A small image inpainting model, trained from scratch: 40-pixel images, activation silu.
Rows from block 5, named by matrix and row number. Rows with one number belong to one channel. Each number is 128 + 24 x the weight over its row's rms, rounded and kept within 0 to 255. All counts start at 0. Numbers have three digits each. After the name is the row's rms in percent of the matrix's.
# convs0: first 3x3 conv (model.mid.1.convs.0.weight, 384x384x3x3), inputs 17-33, a 3x3 kernel for each
# convs1: second 3x3 conv (model.mid.1.convs.1.weight, 384x384x3x3, transposed), outputs 17-33, a 3x3 kernel for each
convs0.207 019:134120117097096110124139111106131144115120126154117117159119128120126151122147136126119119133144110161117129090131105149101131153111090152147144146169118126133123117145161127134112133113109146126103169118117140149156110137122132143160111141106115153120144127142154132125170150139139123130129148136124112092158118114116147163116102100095113138152136141098119100123095100104106117128118116100115107093101120119102136140165145131105144119160145112122105147124126
convs0.208 023:131131113135124107122110120139140135139118125154124127109086085092048079107089085155160148165154150162162133130153107165137130155140152156164155169142168141145122167151133181168122156163139164154139143160162153132125138149160145186172149143141158168164126138140112106139152166152146144124130139153112130114088106098124110121130111098122127128106128145131129142113101106107093109134095102097110111109102114108137172141162189150133152116136131115156135120136139
convs0.209 020:110151120109125128134142148153141112149124153156147151175146179144182134158142166112145123100113113114149133134102107105086095109094112141137108106103122108143142096127134134125101129127150124116142116144126107143142101103104125127135113144135122155142132117130123143134123145131152145127139154158111149157149154196109141172127125128120104112129111120135117117130093096136137133105109093106092087120110091124125097119106120136104117151159162120129138132122101
convs0.210 032:149121128136117126126127156132129115123129136121127142188172166138127166150131170111140125109135123150111144113099102127108121129104110137137115151130112148115127137151119125141122142147142111140118111112125119115134119108085127129126134114100110125122127141136151111117115153130112129128140139134144141201151172199138132190120144109107113120131109124134126129125126121121124115133123122120104114105127141122086114088136138115138153130138131123116129135115134
convs0.211 022:121120134143116125137138124148151117124160118145150157151139145135164157155138174129117121130137117137147137135114097126128106125101097122130112149113135128112148149109095123127123132147151133128145126121141128127116120121119104140144116145120137130129132126145134165162138136137119146110121125132131170168150184234123129183110126133105124099137138094136139107130102101140137126123111127133123083122085123080116130089106123124110121151159140128143148098146136
convs0.212 038:140128144119124112128124115150144125130139118117110142145177155154175139125109124114112133124110105141132128124125126114102127123110118135109124127125139123145149118125115109107134132146139128113124125135116133131125124137140123126144129129129119102131146156136117152158120138122132133150122128164157172146117164155124104119114153123133117099125108120099112127126135133113133134146133118120112116125115130107089106103137136140140169137168134131148122116099127
convs0.213 177:128122126141115121116110137114114112102103108116104116134143145146123111118090110128131118093102103069067089135118105129108108115089130118115129111103111109100112094118123120127122115116110101108131105101127137117120130103070112120106118105118108143144094109118044023048120137119122133109095110107065142231054113166059098146154161134118123114107110132138118102126112103108110123126109096133098111117105153088098128084122154086125168113119112111132116115119157
convs0.214 177:143122123116112122139137135126127132125127137119124117075092086103080099132127137164173160123131132106130132162144136143133135131143144129139128135136139114126124142147154124129111140122095132144153127130127112108086118133114161142138144135115142143141149126142126090115135141132124112121113122123127116094137112123147120173145132131104102111121138128114120128124126139131129125121118122098113113130158147144160139142148117063084077101126122111113117134154135
convs0.215 030:128121131134136123125137125128125140124126122110144138140139178135146154094106130147144157143130111137123115123131109127125102138120136151139149136134128120112129117153135143139148167125124120148140128122116137123123133117102148157137114152144104130156124153122131100101136140145160136147137113156162188165100143148132112147117173127122103085142098103101124120112118138127116129143108113111118122088114148113119093123135152122147199120162121113136130130125135
convs0.216 161:121116129140117122134115140120116128116110133134124139192143152167170142139119111143132128128133133093101141139114099139105089130103136116124132123123123108117121090111133103132139139135139103099140117112154141139156128115089108108083121120113158166119137146111098077081123120127154125134119110150056112216101153207157156164125118118133146125123143148149118122143121118131114120140101114147095109139103133111094107132125117130126131116082106096086089101115137
convs0.217 029:119128139140124134115127126125121138130128119144125117145175184130139152137110116117126130144119142141147129127095098130109118109114121129123124114149140151132124100123094099138121120127132110121098130146133142152137106109141136147143136122113143104133153150129116130123108122136121123151142152169148156152144145187105133159117122093116124095113133119116137145116121140131113133134122118108083123100102116117116073118131109115137132131158153134111135151103096
convs0.218 097:130122127120116136122128133136143122129128124134124119143167157129104105103082092117103106119107104138148157128131134123147166127143130146143126128136134131130128135130115136137136134149145133132142125130129130139130129121121134134139133112108173130120134123144096091105129128146133103116156147168178174163131092116140117131097111146128128109136146156133126124130107109133116122141154155111124122116117112137150173137127175172148128135135132130120122158124098
convs0.219 050:125136142131123146121129144143144135132129136121143143146149163149160166134129159121108115129113105133132114128135110119135114112124128133114118117109124109121115125139130120120114101123136106135148113112123101119130126090066123125114120122124124107124133139129159163133144118108121127135123139151158209255125176251080108160123136131116119114141115106130137112116111132118119121133139124131115122107120153073104101067089118121105154145129110134135138115118147
convs0.220 246:125110122125116129142143151132148131126132143120112120123132114133121133135109111120114115118112109126122134114118126120140158131122114133131125115117125119129126134122097130112103114116137131129146123107103124136109118119113131134155142131132157122121127142187102086103129092111131095128152153200189193208112069071155098090106127156137141110158154142139121107120103105144126132127147133124133113130109099121128132115092127140125112124130130140130128118133122
convs0.221 058:122131138128137130139137131122131115121123137125128130160157151185184160166168144123119122124130136122129131129126114131120108123099105128111112124121126119121118095108095086100123096113147083111115082125131094131144130119119109126117131121103125115110155145121148154121130133130123124121128132159060130194111161222108147147102105120121141124110133115129133130123122125120120125134108124126099107125111131077101090122108078125117131144128131111121117103106110
convs0.222 025:127129122110120124124133115139119141141139119140145158156141165145169169152161164126139145133132135125112114117115123107116098123084116138135134127126151122115121135134127097113120122104145112127108109110125119103134096109138133142127151128108106121143124113140144168146132123137138107151128163146135121156178160187131126186107111112120100123116123122117125136107110147115147144126117117107116096119096122116139081108099107096105127140140158130109139154129113
convs0.223 280:125118112139117120133122141129125115131124116126124109148135131167110090127097096139121142118123150082083140136115100130110113118116130105105132117118124103111122109139148120133134132148109109118133115121141128137136110092103124113102115116119152164123130136119111074066138129126136126110115123105080153182120161147146167127134134124125140119103113151137106132141114131133103137128102114140099122129117139100098118102133128111148148110076137118086132110118152
convs0.224 076:121128119138124126140121122115118109121129126133134130134091103173102124166121111120142150136143153111097113140137105156130114148121112118143134121130133133133128131155142101118137100112124132144132101126145116134159117107129136116130114121120115121114124138137149132078119135137135129120120130110039097164068112122149144095099142138113145132101105124138112132138120127148109113134119108162104101148107117100134144080127120102140136123073122137099107141110122
convs0.225 042:140127138134110114140126114136124142123140135126153133162175168162206170137146157112139151121130122156128128131138116135114112124107100121123134130124126128117121109114101115101105131115123130113125128109104121103138093111115110114136129128137107118142107142162123143185128126111128112140122127135207136100202186145157148163140146129132112151128116130130132111131125109127113131157141131124100094121095088126106113131111109148104124107111122121125121135130114
convs0.226 031:140118133116110108137134130147114122140135115121115133153104118121142130121134161117110129136126130159133156104112147112113139127125137142121139134112130129141143131134129135148140160133123132129125149135127146125133155142147116142142125125122111130130140129088136171155154154137144136119145130154130094041182116047116142101154105084113097146144128126115128124140099102131138157125146137127123130117099109122131155146150145143118116157146129129153124121131150
convs0.227 023:120124123113145136141118118121147159118119127120144146130128144142153160133134146124139135129141135123153122104130139137112126128123103140122116121118124134124150122123114132144134114131151121142167111135110147116116147115103127126104108113127134119119135123117138203195150140129127146111144143139131131183133167211108129159119102126087107121126131096123109116116134105112126139148135115138099101129109102079103132098087110108106143148169127125180134126139132
convs0.228 034:106109099130111133129130138129126149138150126124128120102066091125102125124175155140130137134147132142166144120123122119142146113140119165131124124138117144151137167142130139144112159117115137157158155142125135107132179135161141131147134156116143126120148105116120161191158136105132130123132136121132139161140095131119083120115110122123114124116135124146107133145108103146147116103107099126125124122116115117155206107115112118103132146121120141149126131140126
convs0.229 037:130125131127113109130125116107119134119140137133142134147137103137131106165146141143151142137136157125120120152135115148126109139131113107131149137141149118133122129145159123129132118114114122124144146136139121115123116132129105135134125114121112161150103142163117126125134128135140131146127119144070062091118101113130155183092093110125119126117114121128131121131127127125123113130125123131092094137135118174137134149119141099103138100145125089105104116125084
convs0.230 110:132121110151126110129131138128124114138132121124132108146098087140084067126111093145161155131155157096091124169130111163117125125130139116126137124136135124128134130149139117123124138150116128134130134133143133139139100112125129141138123126139145143129125129122113089073134143130128135112112129108053128156102123124143145103134137106114106124106098146127106128144119122139116134141098099138103109128119129123111106123175115122123131122094126127094114114122132
convs0.231 026:115133132136117117123128113143115136124137106124120143098107092095075098096098129154152110146153149149175154156152142133137126130140110165144113144136123169132123161162124185155148151160118129143150133154149129168148153157143159156173155140129163120130126125117132134150143158134153126134126131126090083074121093069115132138122119091135118105111120132097133113132113134133125125126134107117106111121115094150122159157146155159133137124136117144134139124138127
convs0.232 135:114122134131129148122124125119105134120108138124112139123140149116142176136142150128141140131160150112128120092107152110115118109106097132112125129116125123122125117112147114110151116107138144103103142111130139118140140129120106120123110122133101117168134133170135108114136120129125129151123108136116092021118110094118122145151119113135132151097120132104141135114143154118131139100121138098123136108128136114114098160122081175123089111108132063088142098077134
convs0.233 021:141127139145131101125147140150151136160150141139113129149139129124170154162185149128116156107145158137154134106141135107136110111098092135120144126116134139108122150111141104121104126135105157120128134139133137111128125097119113158152153154144113124146147121144152164160110148115117146148154111148176148158170173160132154151148110130122124148112139108111140130119098139114129114145140131129107097139103094140112117119106108133090111151135143133108153129142129
convs0.234 159:119110109134116119127124123135118116129118125119119122121081087117086074127083103139143119124146140121132135149138122154139129140134127114134117125144135122137136180160137156140123138126102151130143152129134144112113112110111112128137142159157153183158125147156087103130125126117127128118113122111127138155111103128114109149171122102152134114128123115117107103129120117122123128122112108131121129126135133083111144142145140150147130103101111120136140128156148
convs0.235 020:125133133151136100103122148119126153118153115149124115155159178168123128122107130134123149146132127136122161138108115104090130108117117147158139125141155157129149146127139123134138164159134100158114107114143115150145138127103127147147130156116123141159160159116145151108132132113123157149141162136163143181150113168106134140132151088110107115086089141128130129114085103124128109153116104093116134116102143122124121102149116101139142163135142150122114133154124
convs0.236 111:123138144105133140110123137140124115118111115111117135141127125164161148160157163111130135120126118136132120110122144096119151115116128127115121129110117117118117122119115105117118095105135097104106094107114092107124153113110122110120109101104077073116142090095176159096123129133107127133131141142108158141054119116053108139148155128108106115131099129125136129111135130109129128136136131124130136106124149084066067087115135129133136170142133133138127076095129
convs0.237 048:122127124131132119122122144116122133114145150116136143154161162127148161135121158126138126117135129130114111128112087129135114128124120141117123134130123117111121107128133115136130101126128095134136100130140111124122147114054119100095125116108107118111138129103143127123142141105128126111134134113093147240120173243101129226107131125118120111138115103133142124122135125119121127119119116123118121118126153073105083075104110077101125154136105123117119125115152
convs0.238 032:114130124116134133123133108115141135127114129104127130112140137145158156170149127142125120130135123134146130129116131137124112116125093132108132138131136141133135127121125123109131115132157134103133110115139112121150131123157142139128127129130134120137117122188136150172130120150128116140154115141107117148094151195122137161108087164134124108123161130146126129115118113137140117122141133127110125135109089145117115138089104137131127119137168141110144143144107
convs0.239 033:119124137116132138128111114135110118118143118143138126154163138105137161151143143118134143124149134160125109131109122132125100109102103130124133141125146117129135120116128154133145137120141127126128145140145108121134131126142117131127136137124127126125141156144115122144154128126139130153128139138125126149117128123122136164120135114137109130123108080124132140100138146106124129140111109100105119133119118097092110158155127119110125119153112082126138133109141
convs0.240 018:140141152136122150136108132150129145148105115156105107136122143125104150093132145146130126148152137137164124143146123108105134135134130127145147128124164137133128138104135149159133131130123145101109123163154127119165153153138132140141168142129121116144147138124154164137146159109131155139120125170113110138122111124106131129134111137115126104100114090103135106104109122130113134122116104072117077104118094105083122103117111142143136128137127136120157104103129
convs0.241 093:130122123132129122139132122133133120125114118127121129140124120137154122135132147111103106109112130137165154112123154113118151139110107110109124125115125139126126125122111135130111152129132129101106143116111158132126113103138096110161122127126107109120102126144069162230139134124125116117133115126190104049197122011127101076140104109115114137148156146136113095151116114136132142148154154138126124136106098099072102135095084162121111128120139113110129132130126
convs0.242 121:131124129124118134114129142124109111131106118121107104162127116181135113143118131121121115105099095088097099102108125116117145123124129116126127122124113115110112110116124121121121136127124105095114107093118126111128147125128120118120109098102061122141092071081116080069119121134134107099130125105063103119040105095004080119145155117109091125119084134150132115145129114121122139134106116144123157130127165114095096088121166081082148165116129148133135102117158
convs0.243 378:118122125111117117123121111133124134139127129148129127137151139140132134133110099131118116133119105115118119123119116125117102122121092151150134139125123142132125123102127129119142135147143140144146127123140125131153127103104133104105154117119184145125184151113117078077131126149149132130153132107196169116135115099134116121151147184136140138104119136137128119144130114150124114152127117155122093156130096155191162098114110094112094097075067142081081199146117
convs0.244 034:122142124142129096132114119120150131115141138144144118186156159184152130139130149112141136138133132133145156149141123124123130141119103113138134127137131141117143104127101127119127147132120108123104115136114133144127103121159133136149138157120131122139121166154103159205125157149133125126129122164205142110208158116154119104120106121120122126135117129109121104132110109121109117154119120127097101113099124135113101128126106132133138115142123130114104138111099
convs0.245 056:120135126118130126131126114126128117125127131120125136131143134182188152154180135121130131131150137128112118114118115114123113134110093123121126128121124128137130114107120094112146101124146099107121112112144116133164142125133107128114108118112111114162132148139132158119130122120139127125128132146045081145099143180092160134119122122112142147110127136126147120126132125111136119138114108138100088125114101091099115154099104172151146151140117094137096056121096
convs0.246 157:138130136121118142113108125137135124114114119145138144179165149116070090109101115110104102122105101164172156142149155129148150142150130150146122132138128140136123134129128175160138147146137117139134143142148149132145118126136119141147120118102176130124136096089121114103129137148139115117136129151146112098181132124111090127099113110126114126136151139121119119121106120124114134150161158118118132115125128120140174115135218172120141128140138116135124141122108
convs0.247 065:128134130136132135126126141128134137120134143121133138124136160125147147122113146113126111115130114116124118130122101134134122120131126127122119118124122112116118119132127116132130095121129104126139104107123107113133144107060115095096118111130118113122126148124155143113134126112131137121122138121113193255095171244065106177116139139116129120127124109134130125128125123110113124121117119119125129112128136073089083061081115099108149141131111125126120111117139
convs0.248 022:124149143118134143139141146148134106148151141145108126151142119112153146136153142119135120112133130128118149089125118110132124097105135150118134139131124119106114153146125116114101145111132156121130114118112116143133153132083109158156132129099112118136151127098147130123160140126132144112139143122109127129125137143101128157164138104111078139138131108118149122110126113134109128108126132119110150107117146117108099109115114140124132135130127114148127105136158
convs0.249 084:125109110125120117118121129125114121122120125112116117102082094100075082112094125134146129134149147114132133140137119158140138145149152120129125124134131130144134171163138146132115131120095155138154139132127129113093099123130129152155151177166138155154120121143099091112131130119134115122121120132124143137127121116140119127150122102132131122125125125119105110126123126118119127114115114112116139117137136107132147137147138113110100097123133123142148119153152
convs0.250 019:134136102130111135135135119138133111137118147137156136132107133101121125102144170145145127145132141144141143102116123140142131115145120161120139146151144112123123124158124140159108153113154148142130110126124106135138120132107123143141143131126118144108130110141149138126135131143149146112136118120124109177140140206095135175141146126126128097148103124104112122090107123091116129101124121106116095131098141106103137102123131110124156149133111173139163139126122
convs1.207 018:142132138131123124140100135127118142137140150113143143081080109087117145107116059152148134127103141147122165154123113174166164125158117175143122171120094129163181130133127162090090124119147148143159133145111113158184146159128164131140133151127155122124139102083137152125107147146145123151122141133086100165088137143104092072141121152121130170116129150067102113104090121144083112124102125092160132131162147172174107197099131099126193147110150131145170134126117
convs1.208 017:127112133139136158135154140108117117143159117136155135174139163129183184158123112100091089119085123142139085093095084115119132127092136102099134139084123127086150126126101136108133109130131101081100107098142152114131144173154170116105135130094157114089076091098112064139106138134148094114118142127120120125138122107124150144100078087115113097102142117115132116160130156133135117128163119103122116107154112081057125086058096136101166149144114137144151150125155
convs1.209 018:158125126120115113104128124160149139117139120144107106093101071052069108077045077130168173126144164145149189149109154140164144154164142151121114161129138146138171125169150128149143145129166170146139123145148155120167100098120160159158155121132108154147121129159134185132108127128142100140113113117076130149112113157082134145103163168096106152131148119100146121132137134106107124155150132137121134156136102206168172177125132181150176108106107094152097124100112
convs1.210 033:125108101107140110109106115130126108145138123159136124084125081092093095107054080156128144168125131142145151122130126130162143155162161147118143145114135142135169150115106163131129116131140160108136158126133133150146119171143127177137136136130157144160152126142150163162124139149122122139129126130131167129118156131111084114119097119113117110128113097120147100136115098106103084088121117112111140129120121198085149176119115124155185124151112115167140149130121
convs1.211 021:141114108134128109087102104111132116135122110102117146115141114077111112111081051152143148125146140116181146169098097117149117159131157151109147128162132198144145117135137165166148124150135131128150146121116102116135102106150111117131145168144103133136161111135186161169106116126153146104173119129095167155057135142071099100125138111116118150116137115123148143135150111130131136154103107168095139119129090167141143173199123143124126152129139089094114117126146
convs1.212 037:116132126137142141120116125130108128125138114110095121077165146096108115146100104133133144118127160116161156166134098157146099151123100143116104126123126155155128154115135152153150112133129145101118157151143107144146135131125127097099127126141122086099123113116174160117099107129138116122161183139117164142099097127071078167147144188102148177108139171107147154119117130132146167121151128148141121143138092161071084181217161102179129105158126122081120119046119
convs1.213 177:110107112116110106125112104128129133127126133130126130139134149142130090131112045127114105115115138122122150107107090103104109122107112150148121137136149122132168128114101112123142122139178124114106115137165110151197120124133131112111140117108164182178157159174141145173125137143123131137119132149118120142134102107139096081099087108106101113117123112122113125128118112117120114131115123128129108119114108142130090116153181099151233115119128134107106149104093
convs1.214 150:122111115141139125149153133125126133131142151141163175129099089141159153133155162129129122117103093110087074109124149132132140134137120131141145110113132100089107142150158118105109123109107132144145115097111130107120125123116131141134124137126126149149093120152074088126122129129108118135108113129116085078131132113140157125143123100140111077132117085139133110127127109115106099113117121124146153139163173117151181116090124131079098120112108150169142162193170
convs1.215 032:085121116145125107127114129128111112140135133144138132066129153127098104150119115163121145133140135100151139169143110147146119142114125166139139101129147122150119144124097116163130111142135131110114136181151128173126170150145126119127120123159171131145109122152133138128123108132111134133156145142118143160113119136085093137107120124087119112085126116094145123138129117127144129067135117129134142138145115155061071143195168092166126097164124148124145125105162
convs1.216 157:130120117142125118132118115125129143136139153137135147128113101132137046135120039129132139122117144117124147145140131145127117144120118134135139126117149136129148116119150116115187127122186115130160107134209113132199157146115148124094146138109129134151123129145133139139117124140119130134113130136129097101150107084150109088114114117110115126115121123126120123121124123118124115137122114146139099131113095123148150109136230106132221151134125173127107161121107
convs1.217 027:157148136139143134123127132133128112157140123131142131115137109090168135073092121136144145114123143157149140142128133179103092163121102112095156123105145156158144166118126133130117141159137145123142151119169150143145110117135114124120102097141100099112124113122147153127131142129134133125189157152130135146096149146056117140142165174121160164111149156123132121094155154089130142165169119147153128151120096159133133219119155211188149128126110087132131067074101
convs1.218 088:125132136128127118109114125112128123128123122111120117149155167139151128070066096141140137148134130170168136109103114135110120138126120125120126118109124150142126096104111099108116158160133099107108112117133179165143143146136154148143114119135134121129107099132146125114131140134118107115145126125193193176173181145083118127140146134140154127135146131147141123135141123129134119136134142129114122124094103068069091105085119224214155144153130157170139080111134
convs1.219 047:121107090116131109085105112109123134118111135128109101131123132120116098124117106156144134137156130128150159119102107124135116139127116142122133145130140172158158123137112142151139123128149142132126139163154120117128144122149110113121142129143126138183146142147203192142125108119147126132162169136149179164083109120064067105120141128110123109086107133120143117122134118117135142111125103142122116127125113154122101184179145106146149136123119112094121096091114
convs1.220 271:125130128115114106104110123114120127122127121096102117141153157114119120065053096143146134144142131176179145124110120138112112129108113125125136131129132161156125110109105129126114172168132113117111141141128170164131141145143127124134113124140121124141127130148169156130128128131122107118166138127173187172135150136073118134137150136123133118129140143137145128128131114140150123128133128126109111119080089095088097150139135204193129132140128117130127054082127
convs1.221 051:131136131136135138100104122134133148156133149134126134113115100120143088104120095110140133110132155135135155148125105141106090144121112118118137139125134191164130147144140137117143130118140131149161139144155129127154105099125115088135136120138098106156143131112188161122130122124140137110161160127086130144085129151084125144116136151093127174093119152110129137093141134115129146170134123177142115151134120169176129167171165167131146124120151114084139103086138
convs1.222 023:167139106120139109145146134135114124146133112116128143081094088081097125078092130111136162114133151138168171162146127173145108147157118110148119157108123130114149167177129145152141145127154146182150150127155136123127086107131128107134098130145107122156099141122120120125128116143145137130141146136109136151073136165111150154139153155114134152114158137083110118080145122081098111165143109128129153154156108156190161207153129186153124107091137112114143114113115
convs1.223 292:127112119134127102140126098126124136129131129138144134141114099146142062141143051122124129118108147113104146122141139118132132126125117130145133117122155110120163117117135105100169115113182109117141097105189105116205147156123152155107147147097132150139117143152092129161122124136116125138106117140143097100162121065173131061105092112119099113124116114132115115132116106119112103139121116145142116144131110110135148091102216094096229144131119169150085175151084
convs1.224 070:136125126138128104139125114130135140141130118140129124132122071160155041167155134123121143108114168096110123122138140117134123114134112127131151114116159116140130117124151109108177112096118114121176100102193106095119145156109150141094145143114115121125104132147107144152133127134124132144101124132141108085169125063179139131115125131126127135109110116131124120132124129124125131134144120144155107146120126112133199083079237095078135150142106173146053175147123
convs1.225 040:122153121130122135127125109139115115140143141120137141062097132068066097102082043133136123122150140122161140192178148180187168146159172125107133116120125135131115158148119153155121128143150165133130174171119149144140120104143142117143135139155088115139101124153134141141110118127135116133129124100091118120063107145103119155141136140113116130125134133093131127110112134142129136108116121121102115116095075182142109183160105131147116130133130124116150119119144
convs1.226 033:137130147089113129137131100148130127120144136139132127087076141098066101151117045132121110137156148136141148158164124131142186132151159140128101134153121120127142123133103132119110097113161134125090120142107103128160144159129140154139140167148123115109158138100108151145134122145116115124115127126098139177120115140153110094116119140105095134114139114120115113112101099111107141129117150106102121124123092154141084139150121057120214132157160125143153173136097
convs1.227 023:102113126133121136099088101108109152141120131134101115125132127132057113134137092156137122132150136131148137119134121155105145131117163139125125134172116191148170138146141118134152129143164141155126123169138085096133124127155106104164173146153125146163172153121220178171130128126141145143163139123122152124088105121086104103128115103125111119087131123131116101120125122132124110122107099126116122092108098144140131155201132089096123151166118092111128138113143
convs1.228 033:114111118114116128138154139129147142109103127133111107123069134133115086146192136129134103142123150153130139132129112107113145140123136103139116129145147135103114130165117131152142101081121162168120136138118107097144116103154137153154125162139135133133169150147135093134130140141145146103123133099107122158117141118159195119125143102134126131131136145124118103154173103120113120155106115098112093131158105159209093120143145100029135097108178120124146138182121
convs1.229 039:138112127122125129154129138119135130141144150141149155117094042097106141183101086127128152114123110094136124149130118171163134127120145134138167150137124118134138123159178118115120103131139085156203119122132101158146159129108167126172140106131119129161146146132100110097110132126099130140119136123126051076104114138148113165128133138098109111120138160107106125113113132129114093125113096111111131154142133087160204134139076096217141159097093154137195206113165
convs1.230 098:124121128133136120151142101127130125123133128144154142136117122140149108151189071123125129123114127104081138122143139125139134140129123133141131119115144090095146125119122112093140107095168115115127103097151097095188146148129155163122140150082128144135110125149071102153123127134121123139101121137133099101163140101195162063122104109127107105130115109147122127138123118124111107126125128131147126153174123118134133092086174077048226130131120175162113196182081
convs1.231 019:127100147123101154112098107143136160133119142136105132140151129147138160179109106112080111115118114122128091072123117100109157085113157138137102121119134116104125101088081098108127091120129139069112100118099119115111128160145145181180151145118191114071126109090154095090153133150151139151131092098132142116159139123177156109128122127127127151091125114166106109129111110126119108130145160128113142130098151112088100111072076116131149120157132155180130140118153
convs1.232 130:142119112132126135114124128144141145146147143141148142098102150064103170093092139119123100129124105119147128168138111156153115131159136133134128153128102145132118165130100187128085150138104174130116209122099166133118099146151076155157103156150115148132131145113156144114143129132151126133147126130071131153046151175083148166126108110120115125118130144102125128093126132111116117144114148142116154132117141182124107251123078185135105110149151066167169079153146
convs1.233 020:141106109128156124120141107134127098135121115118115105121102089080088110087124077138166156133151122149140133134155120131144122127166146131106169143119108159153108136177108124161130115121142128163132177121125132123131109091148097148126120161150119133176128141150136150148115129135150131141118128101092116154065120141069135139111123134106130134116141149095118118117123107121101123113137090113111103128144083182199134190175111193118100130138126106133132123156157
convs1.234 153:137137136142137124140134128142143147141154163144157158148150154148153140127130106091090087090080072106096094129138138134132132134123123108116122106113125117109126125128127120120123123127137115122116115123129124125146132121120139125112141133121079102117079099127104109126109116126115121124122121134115107112117114104120117102128113106126111086125117107119114113114105100118113107142145154145151158131140131102122127115115134123122144150149151162163149156151139
convs1.235 018:092141133112135144110140123108108096119103105127122137066067103122129086085118070125158177117132124147154156151135150158148113180164111155157114177127132129149152110158125140145113145125134162152109123109136126146142164135134151130137155108133156136158100117115110126132092119132102117107149149106134112115137106125124115101103123112133154140102147122093111151106109132097108103127087133120157115116125127133119101163133140161165210118153136152152144116149082
convs1.236 109:116136134104120131103102104155135126132130122127106106088111122114113108135120100120111127112118150112139162143149126109145126121128125149119098148125120145164164139123115131119132123133149158129128130134147111138161119133139119132132121115114141117109183142118185187166135118120146141126139158147089151179100118151106080117093125163077102156088102129084108125119119124117120133136127132130137126125135117197129097152148159107165203110132130106108117109073079
convs1.237 045:103121082109132106105108109113132136137135132153113133099137113106124115119095097149131137136127123106141141121109073121125113149153141163132151150147142145170177126118135128127138109138137147135132154135139101158145133137145144139130143125121155180193141136145168162159134136132137134122141146148124156150098130138107061101120103104090102109079101117114147114115123113097112110120110121121132132137127123182122115181134105111173206108127122110135147153092121
convs1.238 034:148119126122104134094138152131122148118118109110122131178104061128105093099098141108123134133129122157167131124128141135109129117135162110128170158152124181163125099142143128111117156139105112166165124126110139127118155115140132140146147143160129121159147145125168151097115145121134149122141117121170109114108119128064150152111144101123123131098132154146117126111117112156112093129117094089099122070094148061155202133127119195120071177102132111123139068144165
convs1.239 035:144121110136146133119128136120123112139140148133127144101105127054130203143113082143127158141105101108155166179162105156167107146144125143138131148110084119142138140132140137117116103131135135108177163123108110156144126123114126126128136115126088136122131105091139142139123131154116115143145140145117124118081124173128101142155146155104124141098125150107127140075110149121124126135139148151133149153150111141109164238143049092227182145150103127137178164082143
convs1.240 015:154148150127120156135101100130164121124123152127129108086164164132121167093108136156119151162148144167131159143121106163147130151102106154102134115128127128177156117141113147146140156129152163137144160104120111171169129135142094112110100116149109096121154153129143115094111160156129150153166148142120126115123111119068134145107114170128128139128152135091126131135108112129104102176111129125121146117154140117146117139143106189190172117145141109117121096125092
convs1.241 098:144131139125122136119128114139141136119127126101110118115118145105070104129116056106130112130154135138155175157135128134134154119126167115128113128138102132124132140142104145150118120130140152151114156146107107110137119124145117134158154173176082124118129131107147133136117126133137126114131114087099127153087136166133157150122125121134150165137157169114127129128141127151146127153123133128093095116107067159159096161160090098094139140148160090119149126136126
convs1.242 130:109119140113113120133119099141132120117128127134125115086067134100098100127142062131125112124119145115122163127152139101139153125122132141134092138129129107124177148139097128122129114119167160139106122127144105130188113132143138146117136128097157150120170156136119145181131133136125136138107134154092118168127117134167107080099104137108098144130118115101093112120110104109104112120113139103124127119143128185169089128136157089130250099117134124121109165122065
convs1.243 420:138142141142151152142153160103113126111121136121138151153143117128121115084086114133143139138137118149130108136126139142136150131149168110113122105103102109098087109123136124138140155144128103126137128140137164145127148132119138132125141155142099094097089078071087076068119115113109103104111107110149143127140145140146158152157168154163173154173166155144150135128138125128124116135125119136119131119117139090117143120132136154129109144132126143152149137168162
convs1.244 031:141146133129147143139114144111120124137118125128116128045112123079095101120090058133139152120131158123141149176140143170133139150138114131102137123109128156140127151160142142132142147134144157129133137157151125132148137129127146123129122141167126100126097092112135136118118126145122117111124131109101114140098110126097131164155155154132144151130152161102145137098146124107142139140106144158139121138117075188136125144185171150144165120151141142122148110111114
convs1.245 057:131145124129132135079113138132146152148124145131113139113105126154084098129121111116131117096139134129125147156132103152119107141111140121122131124141133172154132115152141096149139116123144120153139104188151112128151157093143133086150143130152110114137135123113208163117114122131148138122141148121087111148099080156090108141109133125091124151083109148113122131118129136110134125153134124170136115124133123160165102121231157120116136152116158140076178115113138
convs1.246 140:128141142126143134117121113116119115116125125122134119145161173129162156084076063136126118144123132152147160111110117134128132138144142117114103126102109135128148107094087114094105139146147106093088114090103151170162132151147141160156134119125123115095118098106123119139132126133122119133123121131168188182169202177113106099136130132132145153127132128130134126133141129129122105134146159115143139115118111112091085098044063177200201137164158142182146123120113
convs1.247 060:119115086123124110089103124131126135124131143128104125122130114117111121133111120154137124120141122128154154110100100116127096130135120161140141142145150159175157122120115119136136115138132133125134142147138117143143138134154127105132139119132149162192151156167203168157129127122143124128158155140135160155100109135074062117110134118102118098073104111132138111126133119118123115118122111136124118143135135157100101166178149129168168126120116107108131103080132
convs1.248 021:119126118098111122092092134156109147106119139153108119110109109088077104140115067145120119154166141119174148111143134128131150119139123115111123135152114128150150138100090113116141119137153165106103131160134135161126125170161128140159161120145121161147147168118158152143121111114119155147127128125104142159125101154138080119097129105086094140114120128125102123137097077109095098122121151139139140129118133167127092145146093091159160119139125135125144128098091
convs1.249 071:135122126135133128134129113131143142143144151140154155139153166156159182164175141110111092101098075106081078124135132128122131120118103127120131111123137120107137128119118127118112114112125125109117123112106111116135123130122134122109130120115118126120096118144104108141111132132118132135113128141117107107127107115136125100130105103120104073115104091132122113116107103127113116133138155136165165137151151118105120108110107115092128130145145156153150153169149
convs1.250 017:126136083110108117075098135139155160104108152155128144143115153136112098116161121163146135127128173136119161116146078156113148167138144164137140137125139183119127105108092122139162102128150112135126163162125146125124156160170114112155126111120142127146169122133162176147117129115154158114127119141096113110086125121078111115123130120095130123126130127104154150137108100110145113109111143162152136137131133138126142150132145107113139101149129113107120156132128